Weights of a small contrastive audio-text model: batches of 256.
Rows from block 5 of the audio encoder of a small contrastive audio-text model, named by matrix and row number. Rows with one number belong to one channel. Each number is 128 + 32 x the weight over its row's rms, rounded and kept within 0 to 255. All counts start at 0. Numbers have three digits each.
Before each channel's rows are labels from the 100 clips, of 14848, where the channel reaches its largest size: "peak on" is the class under the peak; "top examples" is what is common among them. Only what is clearly more common there than usual is listed. The data: synthesised sound scenes: up to three everyday sounds over a background. In brackets: how many of the 100, against the usual share in percent.
# filt: filter width-3 conv (encoder.blocks.5.filt.weight, 192x192x3, each kernel summed), inputs 0-95
# gate: gate width-3 conv (encoder.blocks.5.gate.weight, 192x192x3, each kernel summed), inputs 0-95
# out: residual pointwise conv (encoder.blocks.5.out.weight, 192x192x1, transposed), outputs 0-95

peak on: footsteps (48 vs 0.7); door slam (42 vs 0.2)
top examples: door slam (51 vs 5.2); footsteps (51 vs 5.4); first sound: footsteps (40 vs 2.7); first sound: door slam (33 vs 2.6)
filt.78:128128128128128099134128124128124128128027128129127128255128128058129121130167128054128128126129128128128128229135128128127229128098128103061129120136127128151128128069134175128131127128128128127081128071122063128120128101127128134084128118134109114128147128128129132129088128125128130128
gate.78:128131091128111118073128119128070124128128126136125123129128127127000127127060194128132128124128130127133089128088128128129126112126127127142131128132123128081128128128130083124128128130128124128185124123128127128127128146131133128126084127128127117128128128102008128133130128130128129134
out.78:128127128128189139155128159127128129128128128074128177128128128156128128128128117128133128128128116129134127128128128129128153128116128130130115139127129127128128127134128128128128128128172126128128129126128130127157112128128127068128128000128128128128119127255160131128123128128128128128

peak on: ball bouncing (41 vs 0.9); footsteps (27 vs 0.7)
top examples: ball bouncing (48 vs 5.3); first sound: ball bouncing (32 vs 2.7); footsteps (31 vs 5.4)
filt.128:000130123118131128129255128138121125128144130128128125116131127128129139000043127128126127120127104168155128128130101128008129128128130128086102128127128139130126127129131127137128128128255146128129165036130128128128128128133129082124128126128129128129127129128128123124132129128129128119
gate.128:128054147128128152141118124143129128129160122131167081133128107109128127127101130125128129128137130124127128062125147133132123000129127129175128072128128069127121074124107100090131118196127116046115118129119126185124120145094127135115127128012126072128091123122127128129131158154152129128
out.128:129090153128128126144128176128169128120128149127127129116127177128127127131146128128144121169131128112114128129136131128127172127130129140128128129128127128128120128130131128128126128179128128127128129127065127110127159130142160136129157128127128222128127128128129128128127128108128128128

peak on: drum roll (35 vs 1.5); laser zap (25 vs 0.8)
top examples: drum roll (36 vs 5.4); laser zap (30 vs 5.2)
filt.182:128126128128128127127030128129132128125129130128128128128128128128128127130127131128127128129129128129129129131127122157131126129128172130131129127129121120128128127123126142090150128129128123128129128125124128194128107127128128201129128128000126116128128126128127126132128128128128000128
gate.182:124127151112117115126000128128130128124130124128130139122125128138130133128119135129127094128128129126125092128128128150130083115146128128127128127128127000129140128128122121053255022127107037120128130127147129128121128133108128150167128130040128128123129132103110128131128134130128090128
out.182:128129128127128222128128128128127128128128125184130128128128128108128128129124128127127122092121131132128128128129129128138127130128129065129128128128128250128128127128126126128163128128129139127129128128140131124132056127127127128136112096131129126128128128128124127127128128128128127128

peak on: footsteps (47 vs 0.7)
top examples: background: none (59 vs 22); footsteps (50 vs 5.4)
filt.177:129128124128128127212128128127133128129036130139128127129128129128137124128130129117112128128218128129130134181127127131129128173128128055126125128102004130130134128113126255130127130128134129127129128128129128128128128128129128176136128128149125129127210127127135137128011127126128128127
gate.177:131128129056090128114128128121125124116128128130135128076128155199128175132129155132128125127115128128129129128128127128140037128169128128131128127103000128084128123127115124128126127116127117042164129128080255128128139142110126138127124138045124127093125128127097093128128126128127120126
out.177:126130127125128130126128128128127128128127127024129128128128127128125129129128132128128126128127129132127125127206128127129131128127128128128128121125255128128128128139128000118133067128128127128128126129129152129131129129128127078122127060069129128129127128127126238137129128128149127128

peak on: bird chirping (52 vs 0.7)
top examples: background: none (62 vs 22); bird chirping (56 vs 5.2); first sound: bird chirping (31 vs 2.7); speech (26 vs 4.6)
filt.68:106130119128127129126133128124129128135122086132129129126128159129128099129128128135103128128128128130129127061125082128129123097128128113132098129124131129128128128076127128129049128129119125255129125132109130128127128109128128127134128128131123080118128127122079128128128127129133102129
gate.68:134111128128099128130095127149105129128218128128128120108159208129128104123082167127126130128111093143116129048129128128127125096255128128128128128128046130124140129085129099117213128133105123130189119128130155128142092124127127123128123125055128128125130107163160127127158231128177130128
out.68:129128139127177124090125128122044122127128125129000128128128126129127107129139091123128120128221130127109128129129127124128130192130129129120128128129127129127127124130120209255128128127213130031129135119128120128199128129125128123128133128128123126130130128255127182128131129127126129134

peak on: barking (44 vs 0.6); car horn (30 vs 1)
top examples: background: none (54 vs 22); barking (47 vs 5.2); car horn (32 vs 5.1); first sound: barking (29 vs 2.6)
filt.54:127129129127128113128133130129128128112128152145137131189137153126124133129128129125129126131119128126127127127103121109000122133128255114130124127125097141065124121126121127130128128127138128128128113080116128129129129128117106128105121124178125128128127077128076137164128108133108128128
gate.54:128128141127027124083128140128128128115122128122136128031139128128128129132150127127128107129138122134126128128136128128128129102185128129125133128131129000127098129130126128128212068165129131127128130129128128128128129126041128127125139128088132127152136123136126129128239131083127073127
out.54:077149000129129127128128141127109117128127128127126124127188128128129124135255121128128128128128127129128180128127128048255128131127128128116128088168130128091128120129128105130134120136126153128136129128129128128128128106103127128128128043126128128128128105130128128129128128166127130103

peak on: glass breaking (53 vs 0.8)
top examples: glass breaking (55 vs 5.1); first sound: glass breaking (40 vs 2.6)
filt.156:135129132128127134127128125128135137138128053130170129127128126128127129252127105128128128126128128128128128060128131130145140128149125160127123128128129135131126128130128126126126129128126129127130198130127128128131255128129127128131130129130130127191129128128128128127127128129148127128
gate.156:126125140129105128113083122128120128109128127127127120111136228128150131128129125130126130126128020126127114080098129128081127086127126131126128128133130000129063130127108128000127121129124110142120128128179142128127169192131155139123128128131213128123129128131114123128139192094128116139
out.156:128128091127128128126129128071128133113128129173126129129131128128128129128130128129234128127127128128128125127127123128000128128124128126125130127088128119129081128129129137128125129128128128128101126128128126128128129128109129123128129128129077133128127128127126127129127117129128118219

peak on: bird chirping (48 vs 0.7); beeping (37 vs 0.8)
top examples: bird chirping (53 vs 5.2); beeping (41 vs 5.5); first sound: bird chirping (33 vs 2.7); first sound: beeping (27 vs 2.6)
filt.97:127141127129024132127128128176127132128130131128191237126126117128124130141128129106129128128129131128127127134173128128129118181146128124142127128129127128128125128128135062129125120130130132054133007129040130128128129129129127110122127128128128128132127121075125127128129131128131128129
gate.97:105128128128122131118128123128128127123201220129129129128128167130079200121133129129128113078096128174127127127171129134128115075195141128128128129161080128162046129154152128138128129128129128108128128128129130125127128129129128128138127128110128118126128132128128128125130234129175129143
out.97:127129069128139131128133134127127127128130130122128128129128128127129130128126131123132091128127130128133128000000128131128128116121128132107128128124128128128127127128127127255129127113130124128126128128157134000128128128131127127127128128128128128128119127144133128130128128076090128129

peak on: speech (31 vs 1.1)
top examples: thunder (43 vs 5.2); speech (34 vs 4.6); first sound: thunder (30 vs 2.7)
filt.184:128128116127128129129136144114127128099127131123129127129130128128128128132127128205128128126053128129127128127130128127127129128136134125127127126085087126125128128130130137144128128128129126128117128132112189126128128123127128136128128128122098123129128128128125130125128135166128128126
gate.184:120134128128128125131130129126081179130125126128127128128127125111082127131128139084150127083133134103138099057128155128128131118128128155108129127128196129128110128071128121114172128128128130132128128087123128128218145128129128128127125128128144105142129129128129136168157128128123138135
out.184:128128128131128125128000123128117128127128127186127128128128126152129128128127128128126129126145130130129131128009091128127128129126127127128127124129136121126130126128128126129135127128128172127128132128127128128128130128126128128121128128128128126128134128003124128128129127129128126128

peak on: spray hiss (81 vs 1.2)
top examples: spray hiss (82 vs 5.5); first sound: spray hiss (42 vs 2.7)
filt.102:143134128128129140102139128129106128255128128129129127129128160153128128187129128132128128128136128129128128128128128128199126127128129128128000127124128128126127128129086128178000119128127067128153098135127128128125128129145127128127128128128128129122129113087128000128129128127132128128
gate.102:128065128190175129128106129127104072111128128096128113000128131130128125121114044131128130128028088089127126095127127128120165129130128127128128129178129115127076128128127128109194128129128128128078127129129127128126116124088161128128115129126135124188128129160128129108191127123226124128
out.102:128128129124130128156128129127255146130129128128127128128128114128128129128141127128152128127128127127128128128128113238104128128127129126140149129128128128113128135130128128128128128128128102128129128128128128129128127128128128128135180128142128164128085127128129128128126122128129128128

peak on: ball bouncing (47 vs 0.9); door slam (30 vs 0.2)
top examples: ball bouncing (50 vs 5.3); first sound: ball bouncing (37 vs 2.7); door slam (34 vs 5.2)
filt.74:129128084114054128127127128131123128129128129127128128132128129121128128128128128106128128000128128127129128142139128122128134085124069127094128112131162128199129128088129109128130126128127141139156144129129118128127128128255123054130130128126118096128212126130162128130130128128117135129
gate.74:128127172128106128000129016128125129131170098138133128121128128128116128156136145137128129131112128128127127067079128174128126118128144127175127123132128083129115128126088128124169125128042055116124128128129140170128129128129126196126056138082128128118088127127071112128176129134128123136
out.74:129128137128128127126128255128124127128128129129128129129128129128127128128128013124133127127128128130128130128128141128128127127106128127127107147039111128128128126126128128163128128125127129128129131129081128125129128129129126128127127107128128128065129127129128126128128128130128127129

peak on: water drop (36 vs 0.4)
top examples: background: none (58 vs 22); water drop (38 vs 5.1)
filt.33:128000128128128128173128128128128128129128128073129128128127121137166124131120128128128128128125128129000128065128128128128128128129078135128125000128128128128127128128129128128128128128127128128068128128131128128128128116126000114124128129128122129127124128127128130123126135128128132012
gate.33:127102121128101128087127107108128128047114129128126128128153128128094150205128067128155128128146128128040120128129129128130126127128128128123129128128073133128090128127115126255128128128123132128128125128128128128128131128127128128126129127074126128142030120125130132129126128128144128128
out.33:124127128122128128129129127128127119130128128128125128122128128000163129128122129128128199128128127124168122127129129128127058132109127129130130127128233128128126101128095000129128127127128128128126128128125128128129128128128130014126128128128131148119127129127128129128128128065131126128

peak on: glass breaking (46 vs 0.8)
top examples: glass breaking (48 vs 5.1); first sound: glass breaking (34 vs 2.6); spray hiss (26 vs 5.5)
filt.87:128053129128130128127127128065131127129135128129128128034128099128128208128136128127075128129142128128129128168128127130128130128129129127127130127203131128129129128129128127129128128129128127144128128128128126129128128129130128128128255128128127136132128129131142124106128126128128128128
gate.87:128127133111095128128129127128132130144146002128128069128255128113132120127142132091128128129138126128102128050086124059128130128128128128133128119157126128128129128129127128132142041138128128123147131128128128129168160128099125127148146128130131129130128110178128000182128184130124128128
out.87:128126127128129128129128137115131128128127209128128128127129130128126164128127107128128128128128129130147099128128128255126129127128128129126127129000118128128128128128128128128127129114128100128129127128129128128116129128127128128129128129129128129125125135118128153024128109128128128128

peak on: barking (49 vs 0.6)
top examples: barking (50 vs 5.2); first sound: barking (37 vs 2.6)
filt.53:132132128128125129127090177127128169129062122101128127064133087128128128128128139131127128137128108129129128130128087108100136125128128128129129129127191000111128129140127128076132128128089120129127128126132128128128128130126128138128128137099128128127141128128118124125128121128119128128
gate.53:132204143127046054122121155107128129128093128125127127116132141129128128130207129128127119127125128134128127126126110127128126029162147124122121125126127103112123126188128128128148128152128158062138128117131129129128129127084125128130128106049127128212129125128128128129128129126130126126
out.53:128129128103127128127127122129128127128127127129139129128132081120128128128128191182128124129127119128128129128112129127127128145127128128127215128128158129127189127128125128128101128127128128109128214134128127128114126128127127128128127203193123127128131187128120128128128099128109114127

peak on: speech (30 vs 1.1); glass breaking (28 vs 0.8)
top examples: background: none (81 vs 22); speech (32 vs 4.6); glass breaking (29 vs 5.1)
filt.174:128129103127128129127130127125130128146107128127128127129006122129131099118127127068127128125130128138128128128131127126128119126128076128128125127122121128127128128113128128117110128127102126129126000127132129126098128029128107098128128083126100132126128133128128128128109128128121127127
gate.174:130128141127128114129128128129128128112127097129132128117255172128134126153129129159131092128128127092129129009089128127128128041128128167131128127128094128129118127132103128128148100134128096128134184128129128157215176212113128162144128131128128128128122127128124128133223165128164128151
out.174:129128134129128127128000128255145139128129138129128128193128128128110128126132128175128137128128128128129128241128127128183127128127241124178128135131145130230128154128139128127190128128128133128128129128127128130160127128128128128127127128130131126128146129000129128128128133124134128078

peak on: mooing (90 vs 1.6)
top examples: mooing (92 vs 5.2); first sound: mooing (47 vs 2.6)
filt.66:128102127128255128128132128127129127128128128128128128128129127129130129127128129128119128255128130126130126056120127128128000197131128127128129128115127127125134128128000128128122168128127128127051126128047127134128104129128128148127130132128126133129123129128129127127113111129128128128
gate.66:179128128141114129000045130128129129126129000149128128121127135127120137128132128128134127131126183127063129125116197148127092102133128127153160131127128113129124128123127059085135138128036037127240128145077124117135117139124130166144128127054138104130120128149128098125139129127127114152
out.66:128128126127129130128129123128128132255128116127117128127189128128128128177130127128128125159128128128140128128128004128129128128129142127127128129131128129129128128128148129128128129128128131128128126127130134130130128132127129241255129131126130113133128128128073129130129131128127132128

peak on: water drop (31 vs 0.4)
top examples: water drop (33 vs 5.1)
filt.56:129127130128177238131128109130128129128180129127131128129128126129128151128127127127128128127128131127128128125128108134125155129128128106125129128125129128033128131202077129128130128128135126149079128128129128128128118238160128172128130160140132128128128187131043103126128128128128127129
gate.56:116127064128008096128113128041126128128129133123129129052121123130128217128113109129134089093128128128090128128128166125139128079131123176151139127131123127232119128090144128126220166128134114041186176162129129127127143126128123124128155102000121115137128131128127152141125162122170124128
out.56:134128130128128128071126150130128127128126128062116129103130084129127000130128071128128128129130146128128128127128095127128128128128072128159128126128128126128128128000130128126119128130128127145113127127130125129130128104121037128129168128127128126078128132127128126128128128128125128114

peak on: mooing (79 vs 1.6)
top examples: mooing (79 vs 5.2); first sound: mooing (38 vs 2.6)
filt.44:128183128128113128127141126118128128130128129122128133115146129128128164134134127128128122130130128127151128103128000128139128128128162125126129128104128130128129128205015128130126128128132128128141165128087127128229130128241127128127128127128129130129126127126132000142130000127116128129
gate.44:127130123127127124000128122072092128128129119087129129128143129136128128128056128127037044128186141132166094048128148130143055082135255122129128128127120128146128126128082123128127128124127030128128130162129129126129129132133128199127128157128128128127129124126100081128182171123128115184
out.44:129127125128128128016134129128127128128128128128109128113129129129128126127128190012019129128128093131129066127128129129128128126128128126130128130126129000159129130128128128128128130091114128129008129128137126129112128127127128127128128134128128129128197129048129131128128129128128128123

peak on: water drop (97 vs 0.4)
top examples: water drop (99 vs 5.1); background: none (61 vs 22); first sound: water drop (58 vs 2.6)
filt.164:125082128128127128125130128127128120126128129131127129091000129129128155128125128128129128129131230128102128128126130128149056128129129115128127128128117125144132126000038096157127140127129128127131118129126129128128129128129128128128128130126128128173064128128133127078128129128129104129
gate.164:146128126128130124150100128135129128129128097128130129140128128129128129128090123109128128114129138091129128133047127126123084129150037126167132134128117127133136129126094128128133093132162122071124129083129127127124216137091124139128126130130121128148128134127096140159125124128128125128
out.164:112129126133130255128129128127132127179128153128128029128255158128128255124065127128128129128128119128128127139128128128129132128166129126130129127128065128128129128128128128179119139131175128127129131126128128127127128131128129128132136000129128132128128129129128128135149122153183170128

peak on: speech (26 vs 1.1)
top examples: background: none (48 vs 22); speech (32 vs 4.6)
filt.90:133149126128127115128124128130130128139127220147128128225128128128128127129129000126128128122129128128128128149129131130128126129127128128138129129128128126129127128079128128187128128128116122138127126127127127127128128122108128130131128128129128129126128128126128255129128126129128126134
gate.90:127172139126108047128183128089130125098128077128130113125186148128125129136128142126117128141120127132126128058117127128128128052123128131127135128128128128088128129168120128128255127128128140111186131120137129128255167129067142134128127128129128128255134126154128128137128129105128129127
out.90:128128128086128129138128129128132129086128034127129128133128128128128123128255130127126128128124124084128129128129024116239128128123130096128128129128127128128128128129127124024129129124128123128128070129113130126255128128223128128128128129128126129128129129129129096126130128129128128129

peak on: doorbell (58 vs 1.6)
top examples: doorbell (61 vs 4.9); background: none (60 vs 22); first sound: doorbell (39 vs 2.4)
filt.151:128122121127128128129130123128128128208127127128127128144128127125128125128127130121129128128130162158128129126130129128139128130127131129131130128128118148141105128128126060129000129128128127128131128160048126128128128124127128083129129128127002125129084123117128130146119128132128131127
gate.151:123189193128121128115130127135130128144130128118122123045130129128128128164129136155128130129129127142130128132150124128126131127211133128104128128127129128116128129131162129128128116127128128068187129127128129127128128128062127128129119128118128191128129112116158112128129126101144179125
out.151:127125130149136056132128124114118128000129129128074127099086128128128129128134122096132111127129128126096126126057127128129129126128129128127128128127128128126055002128132186131194126127131128128129126000128128128128132128128128128129129101128131128131124128128125128116129128127131128162

peak on: bird chirping (40 vs 0.7); siren (27 vs 2.3)
top examples: background: none (51 vs 22); bird chirping (42 vs 5.2); siren (29 vs 5.6)
filt.107:155126127125077127134118117127127128130136127127142132127127193129127137031128136128128128133129132128126124125128132127127114128091233105112093127091129130129085128182130127129128129127114247124110158042108130127128129138128126125130112128158125144128128146126129125127127124128072135106
gate.107:128107118141080133127133133128127202120121127126128129092149134085127171127128128128129125128128156127091127086128167127144129000191098127126143129123103128129130128130128129128240137173128140081139084133134128114136128129128131129128128120112128127243127141128132128134129255126132129129
out.107:128192124131129130128139122128127132132127127130128143128128129129128137147129179128130144181129138130127130122128133128130128126168128128128222128128130132130128128205201087128136114130093212128128129127128130130121131150128129128128127127125129128196130021129128128141128128128128132129

peak on: barking (42 vs 0.6)
top examples: barking (46 vs 5.2); first sound: barking (32 vs 2.6)
filt.1:152145128160128128129128128128176139128128157142128132128129127128128141128128128128134128129128128128137128128127128128128128128128146113137128255129136128128126128128128130151128130128132107112128127150150128090136128146128188128208128128128196127131127128128128129125127130128150116255
gate.1:128134127128122124039128177076128076071067127128128134105128128164040129115128127088128127125128128127128081129128118128128055128127125128128139121128128115128128128120127075127128128128130128128187126127101128129091129128128128124128128126102128127130126128118138121132129128128040127128
out.1:128129127158128128128128128128128131128000128128128128129128128128000128128129127128128094128128128128128132128129128128128128151255240127128128128128128128150000138128128128128127128128127128132128072128128127091129198080128128151128129139128128128128128128128128128117128128129110154128

peak on: siren (31 vs 2.3); coin spinning (25 vs 1.5)
top examples: siren (33 vs 5.6); bird chirping (27 vs 5.2); coin spinning (27 vs 5.4)
filt.26:130128149128128128137128129129129151138190128127131133126128132128128128255128128250125128128112124128133126124139128158244127128127128130127128148127151128128128128129129205127126129128128127129128130158128128128128129130128128121129128129128131128127128129128128127125128129129128130128
gate.26:152130174128132093108128099127022124119128076129120123129158148126008128128134130012124126127128144128140128127108147128174127055235131052125124128128128130128110125127127124128133124129083193119209095121130124128133149128082255128129128111127128127167154127132128088132129126128128129130
out.26:128129128127129128128130128128107128129129079128255128128128128128128130128127138128128128129128128128129128128170128129073128113128129129086128128128130127120129126128130129119127131128128130127128208127128127084129042129128128139190131128127127128127127006065127126128128128128128129122

peak on: mooing (56 vs 1.6)
top examples: mooing (57 vs 5.2); background: none (56 vs 22)
filt.148:098126128125127128187128128128128128255107114128123128129106091126128128126128128127113128145255092128128128121128128128127128134088106128128128127128200128119162128128128128111128128128142244136105127126148128131128128112128128116128128128124128122128126128128127214126094129129128128126
gate.148:158146128129128108027131111126108077006184128136138128131146131128118128129128124123133108125078128125093129111093128118172115113128178128128127128128109129128026128128129128129127128128111000029139128129071148118128141126128127195126127125073128131125073128129112022138128127098126000128
out.148:131128132128128141169000129129127255127106127097130039128128128130125127127129129130175127130128129128126128130127133117129128128130128129125125128128127128153144181127128128127132128128126128129205128127128172128151129180128131128128127128128129125255131096128154214129128129128127135129

peak on: speech (38 vs 1.1); coin spinning (28 vs 1.5)
top examples: speech (43 vs 4.6); coin spinning (29 vs 5.4)
filt.50:130129131128105128127127116129128128127087128129102128140127119128241123126130124128121129128127129128127128130127128032129126128128129164130114000126128085132156128120086128128102101134127128126127128116132129137128124119128000126124169128127109128065165072120125123189129127126072124128
gate.50:128059127128130129098128128078128129114208105127086085128128126073128128126129144129126129131129148135128128090115118128127128118128128129128191126163130128127128128128127130128255126128128139117128128127105131142255125127128128171123128130128128128165128128255128128128120128212128128127
out.50:128128129128129128095128130128125128128128129128128130128126128128128128139128130126128123128128127128128128128128130131128126171128128128127132128124128131128128128130128128169128127084128129128128133128128124126131128128128128128036128140127145127129128180121128128115128129090130124128

peak on: siren (41 vs 2.3)
top examples: background: none (55 vs 22); siren (43 vs 5.6)
filt.131:255155116131121114130132146104127120140255130140128127192130129123123119092155157139130129145135144138168125128119128133148255137105139131129130132127130126159137130133136146145124135121120128110148117134128126124142151125136122114133126123130121143129135101130178136089098128140147128127
gate.131:127124170142114124112118127125120151101134116115115128046163144113129154130099123126128055111102128130099150085111152130134114021188132132130150114150087074132064117126109093113196076185129121086156128101098144128141138128091129145143129119054133126169097128131126116142169173113135125128
out.131:130130116149165138114237125134121140131127098142065121155129147127135104201122118113178210120110115143114255081125131135088128131127130128177131128187158137115191135137129125142146147119108163104129142087135161168114154065127125126044127125086141140128104065196178127108133121108150129113

peak on: glass breaking (49 vs 0.8)
top examples: glass breaking (50 vs 5.1); thin (high-pass) (32 vs 11.6); first sound: glass breaking (31 vs 2.6)
filt.92:127142209127128124125136119128129128124133128126128164128128127128078128161129133128125128128129128133154120127128240227130126128128128128126218206127128189178175128128173209128130133128128162128128128135128128128128116128111130127129129130134128128128128128128128128118125130128127136128
gate.92:125122126128128109128128128128121129128138128062128089130129180132128128128121127101127134098013126127108128097133104118127149046128130128109110128135127119122026127167128128109122128128129128128112126137189131129128129121117127109114128124069118072147174116128127127128128183127206129128
out.92:128128128128128128128127129128000128127128127128128128128128128128129128125127128125128128128128129128129128134128128022128128128234127128128051128127127126129128128127128128128128129007128164128127128128128127128135129129104128128131078128125128102127129000128128128128128130129127135129

peak on: whoosh (96 vs 1.2)
top examples: whoosh (96 vs 5.5); first sound: whoosh (60 vs 2.9)
filt.65:144128130128128130159047125128233128069135127132108233128000025128129127127127128129127100232128135128128129176128129186128123131126134117128255128132128127201128094184147128067127128139128133070128128128128104143128067129116128128129133132060131086123122175128128128133128127128127102128
gate.65:126128129128112128129078128135131115119144127122128128032128178112065128121067107122128126126128130126127131128127129140131127095128117124177128132188115127119127127128152122128208126186131128124128126124130128129128125127128128127121128119127148123154119128128128130128255173026160127127
out.65:125128128128128129130128128128128109126128226128129128127107128127128128065128133128128128129127129128128126174129128128128129128128127180128128127128128128128127068255128128126128128130131163129078136128128128127126016128128128128128127128172128128104128129127128128128095130128127128128

peak on: bird chirping (40 vs 0.7)
top examples: background: none (52 vs 22); bird chirping (44 vs 5.2); first sound: bird chirping (26 vs 2.7); text has "car" (25 vs 9.9)
filt.27:126128130128127128127128130128128128111127124074157129150129033117128138129130132129128129130129038128127127056128129128161129122128037137128127128129128123127129128168091129126129128127127134130047128127129130128128131131129128093132161128148128129124090137128128128125128129128079129126
gate.27:128127128156060128126128132056126166127088125128051133025144192128127130132130125128129129120134177135128128008159127128125127112157123044129128128112128128125128129104113131130170117139127105091239115126128128037128131128080158139135188128037129131174127089123135122128129176128103114133
out.27:128129128128128064127131119128123128128128174208127128140134128126128183128128129127128127176128128128128127128086129128128128129135210127093129128125131128171128101177128086128128127128081179007235129127128128128128128128128129128127121128126115120155128022128128128128128128129143128128

peak on: bird chirping (63 vs 0.7); beeping (25 vs 0.8)
top examples: bird chirping (63 vs 5.2); background: none (47 vs 22); first sound: bird chirping (33 vs 2.7); beeping (32 vs 5.5)
filt.2:148160156129153128141130077138128128128128127238133129131128067123129129127138135129129130150129128148127127127128228146147128128144129192127128128128128128182146128128128128130132128130128132035105153129128128129128128140128134127129126127128126129128128111127129127212128128154109132128
gate.2:128128127127127156129128136108091127126114130120128128021142178128121128126179106107127126127129134128039118093138134133157107126160124127128148127128127094128129127128128127120141149127078128000126087115131129000128124089010119135134128129116129127167130133117134128123129166128161153129
out.2:128128129130127088127128080129128127128128128129168128128128236128128128128128207127127127172128132128128129062127128129128126129128129124000128207128129128129128128128128127126128126127102147128129181000127128125129128128129128129173129128127128128147128123127124127127128128128129128128

peak on: siren (64 vs 2.3); hammering (26 vs 0.7)
top examples: siren (66 vs 5.6); background: none (62 vs 22); first sound: siren (33 vs 2.6); hammering (27 vs 5.2)
filt.175:129128125128125127089227080127127096131131135146129128135129132128128148127201121146131127122127127128127128128094148128127128129128134128131062129128128128134128128128028128255132179125125122111127126128129128128128255139150130129126121105129128217135128128128128126129128081128133126157
gate.175:128129216124116120134098128119112129132127127119129128130165213130128124129128129130126124129103132128123128059129175141197116000156127128159126128127129129128084128128128127128227128124091127129128128135192130126134126127131131135206129133119128133127149111129135126126123243128162128129
out.175:128127128128130255128128128127131135129129128128127126131129129128128125255148128128123130127128128119128128128129068128128127128129130128128128126145128128128128128128128128000128128126127082128129128128126138128128128128162129136129180128128129128125126168129128127128131077133145128128

peak on: whoosh (44 vs 1.2); spray hiss (35 vs 1.2)
top examples: whoosh (48 vs 5.5); spray hiss (35 vs 5.5); first sound: whoosh (27 vs 2.9)
filt.89:129140125097128123040126128123127128127128122131130128255126128128127128128128129128128174128127129129128130128128127071128116130128128128123058020128128130074130128127128127133128110127120120128136131084121128128128128128128122128126128128128000158128128035127128030129096127128120128128
gate.89:123125128128127123122064126128128122055169129105128129079132126118128128099110128115120126130053126128129128129129123127104118108128067133126170079129035055127129127128128128109131127155127128122128127125126127128127129127000127128126129127123127128232114126150128128127137128128128126127
out.89:128128129079127127127128128128129128121128127128128127128129129128126128131129128127128129128129128128128126127126128128131128127128128128128131128053128128128128129128128055129129077128115129128129128129129133255127129128129128128124127128127128126130129127128128128128128129128129126067

peak on: drum roll (42 vs 1.5)
top examples: background: none (79 vs 22); drum roll (42 vs 5.4); first sound: drum roll (31 vs 2.7)
filt.23:198128127135132131145129129170128179153128131146131131128128232128128146137132110128176128121128128128129128128129128129127129137129139102128128255128128128255128255128128128148127128127128129128128128237128128128128128153128178128128121129128223129128129175128127144128128151129140128128
gate.23:178128129129127128129122127134000117099126128128129128126123127123080129127121128105129123128127128118255129128126128132052127128128137130130131128128128121131075109128130124119149100128128126083137129129098129132128128142096129128128126128127131122132126129181123071129136126128129126128
out.23:127130128128139128255128128127131128128128128128126129128128128128134128127128122128128128128053128110130225126128128132124128129127127128128128128127128128128128128128126128128125132127129127155127117127126124126131127004128128125128130127133128131126127129129128129124127126128127127127

peak on: glass breaking (34 vs 0.8); coughing (26 vs 0.7)
top examples: background: none (56 vs 22); glass breaking (38 vs 5.1); explosion (31 vs 5.3); first sound: glass breaking (31 vs 2.6)
filt.153:129130127128128128073128127104124126129126128131111121000128128129129247128128128140129128129129128131129128135128128128162127128141129129128128141114128127121128128129128128128111138128129128125165129128128128128127129131126129129198136128105132128128128130126128122126128127109116128126
gate.153:088130174128109000137129131124128127038128126070121129038147148128129125127133127128125128128125125135127128105116126128149127119135132131119126128136126044125128128128124128117180107205129128128129139121108128128128133127035128127203135127030127128130128101128129130153128147001122128128
out.153:128139127128129128255128127128255128128127128129128128128131129128128129128128128138128129127127133128129128127128130128099129129129128128127149129131128129126127128127128128128128128128128129128128128126127128127128128126128129130130130128197128248126127129129128127129128120128128123128

peak on: bird chirping (50 vs 0.7); beeping (41 vs 0.8)
top examples: bird chirping (54 vs 5.2); beeping (43 vs 5.5); first sound: bird chirping (37 vs 2.7); first sound: beeping (29 vs 2.6)
filt.14:128129128128140125164223133128126103128128122128127119125149128127128127063124138128128128130130117128136129127129143129000127129129128132059132128129129127127133127127129126125128126129192211129149149127125122128128124148096255127128132127131129078128149127131128127129136128126128127126
gate.14:121128128127000130121123128130131129128189128128129126115142128123128126106127128096128125118140130129128128115092161130128123091181128148167129127128129106129128128128130124128150128209121129000128126123173136128127126127036129126128128124035128128140129125119105130156156235145124129128
out.14:130128128129124127127128126128128124128072129127128130127125128129127129129180128128127128129134120129119129128128131127206064128255129128209127110145128124187128133128130129128127127127127055128129128126122128130124255128128128131128128128124128128129130136128128128126128128128136130129